config = dict(
    grayscale=True,
    crop_scale_min=0.8,
    horizontal_flip=False,
    task='denoising',
    noise_std=0.6,
    weight_standardization=False,
    widths=[64, 128, 256],
    optimizer='muon',
    learning_rate=0.0023,
)
Rows from block 2 of a small image denoising model, named by matrix and row number. Rows with one number belong to one channel. Each number is 128 + 24 x the weight over its row's rms, rounded and kept within 0 to 255. All counts start at 0. Numbers have three digits each.
After each channel's rows are labels from the 100 images, of 14976, where the channel reaches its highest value: "top examples" is what is common among them. Only what is clearly more common there than usual is listed. The data: scattered letters and digits in many colours. In brackets: how many of the 100.
# convs0: first 3x3 conv (model.enc.1.0.convs.0.weight, 128x128x3x3, each kernel summed), inputs 0-127
# convs1: second 3x3 conv (model.enc.1.0.convs.1.weight, 128x128x3x3, transposed, each kernel summed), outputs 0-127

convs0.126:133136116114157153119143176146124116128126125097110132131123185123105131137132127134139123104110103124141116099124144098208110131070102155110110139101128106100119108115129117151144139134147125148090116119107060139132138107131131106099134107105095137124094106093137110091163128138125110135138163132126141106126143120151150096120072144186051147112092149123126137153082130154122099116168
convs1.126:091082120106166110108109140121126159145145120136107131146145109137088092102124119124105112156168123122138094149142109101108098150157147099142134147163154099109120134172124093099091128101101135104148143106140113139118139135114140146156157164154135103122125081117127101152105189114153125138150097077081107106082114135113107115127142138143167122179199103130142101114138128108134152120118
top examples: white (61)

convs0.92:099093102130122123138089080129104152121159113091135117128118141125157146155114130134122101103158163109135120155114131132067113144130166109142142127139099090113116138146151110110115155144094133067141076156100150118096107153136095102109112138124140103117148104108143125137139162067172114124127127140116106145176170136127139094154140133142140137153142096116133072145081151091094120158141
convs1.92:139172100094061130145149132153098149152117150139098152125149099119116115121131101112112092098107132155127141091104124095167136108122110113152087124144116079158141117115116124116158101096185141153097159089147130116143137124083122131138101111130101138151099159133112099097123072144100159149128142164118141147091102136176150122108106145126154102102125144148099146116114116149146083109140
top examples: black (62)

convs0.90:108126155138154114129133147121081082129120106177111146103158127139143149147087111128093128144148147108135122157160172134125101128143063163069093149086140131152110143145113087096111134124146139153096102082084136077110127061097139110131116098111133142125103106107102132116118101158113133141118143129119134114174134137151106122126135154143106113129132135177132157133154149132114152119095
convs1.90:140103087117107128096116129165148172147130144146123135157124124113120112120134099115091144123099146120143174109144093107173134134097112037145146133160138114082116146127113128139099136153137085141101093119102130157130123157123132111106110121166114103162122132153145111073139141105115118139095096118103131161083108063132134128127128089087137122116152106121140101110080109135126113105147
top examples: black (41)

convs0.27:120138104111115123088139113169104146115099107141138104118148128119123142137117153122158142090105135145163100109092116130060128126111152106143128118156088176091082115139082111138121129133122165099159109151124160165094122106186139124148103107145147132086077120128133101099103163082094113076100110131093127121119102099141092150131147130127117120121129165137096126127133105137165118114133
convs1.27:143141080126086119192131090101139136133183123185116160123122150111158101091163096131128130157143099159085163112142125127172138121126122154139142126128153094146156146106130138169141104150113087125146094151151100083122129127111127130152132133124128115175099130125104152150139137106120104102162114109129120152188091136122138164127163084140137155110117102098155125122104142128107100141129
top examples: white (54)

convs0.113:118126116145142126094104189133152099130157103143105145125112128125126101108137111147125116093130129124128137068145104070145139147156137100151125168098095143118156112021092192130140138128151112128092127091146105136110114108120129098144123140133140147097103161118144133138122110122091121129121134133101096154147100128102126138138104113112118128139105111111133136164132100132092110120193
convs1.113:142131139124114091161100109133133163113136199121146137137133112103144142104109155099143148153118109118111129138178131130126115110101095146088110120135137140116069151173143106138112111127115146125085128116131103096114170135158140122134139127111137123120149119128125106110097129095134097141153127065130157127137138146160126113113137153142177189168173155160088106085114089150073123119129
top examples: yellow (44)

convs0.104:136109133125128151137138141127158159085147106112107094085126146112141127146143181097121164111130133116099151156094143117163143108100121173115112125096089161136129118121166097091142129131121122163143128144109115126104128086159159121202188119110113157123108099085109121146109124142130115139111135167107099137119142084142149148141106158121095184122131148147095120174104124132110115138098
convs1.104:119109149115178160109134144095117108114142099117155134176110139131128130136119083139161117159176132140147110139132099160146165145132160100132114152165150100107160121118137153166093163134124118114110125120149132144115085129117116125067122142141120079152146157147131144132146136123172153102152129106113137127096105127141140067075145084163122108130103131113149124127155159138132190167153
top examples: white (87)

convs0.16:098148112133114029090109100147097130141129157089127198151133146119087116097118120146098101118118097157133129107118097135111125133094122084140137158085150109105123110128124107098134132123123114121127107171116137126143115125142124140104140104114137150141129174091145135115135170146107110108097139085135109118100112170119112074127110128130152164127169112098123162164126114154137155127113
convs1.16:112167118121132095125128129147119147157125121101094123118087094126069126097122092123135099157116128137134118147058143124117118153166151176136141108125123095167098103144124118095121092108117147137134176124139145126105188138082110124123137155136126085145111118106123111132141122164136161166121102109091127163115148107102122115051138128141118133150103144101090164120147129110161107136129
top examples: pink (45)

convs0.71:111126108139118103119135121131117112137158176119138155117142161121079096111114180121125039096109123135117124127152153100128135126128175091115149139119119132109147103152095156137145120149120110097098145114105154142086126147130116153117106135123148092105141136146132118137138109077116125116154116135138127118087095127156110032152136135134078168133164099149155145121143109123120113151145
convs1.71:161131123128106117150107140136119155168122099107104108129131078167153136103128089151104099146142149046136136114141097131116159130148108133137100131133127155147112184119112089099111146128113170149125103099169093123139166111105151097137182131132127080142118103100139113131120144168123132113119127118114140126141169138101138189108126119128136130170134168113079122150122125153168133131099
top examples: pink (48); white (44); yellow (44)

convs0.32:110104122135135160169152147122150120109130101063133135102157142153108129137095206123124114124121131114090124093159109150172124137087107155143148151133107121127165106106099045128153135134092099119143122153157110126120116111140154122106144174101141125116119145116168110116122111132127106104162146120139127096105103085147136070129113127140075153118150137131153136112128135104152110119097
convs1.32:128120131133132117087113108122130144107107095152123119125098135107117149140142069126111141154154127128178155161115125088105161129141159096138132126140137162132084148186138169168085156121160177140099141070109097155108125122121074128119124111145102115120162102109117128130157097117173139130106098138099110138117169109125070108102121114105127131156118100099146127139155160113125130150149
top examples: purple (40)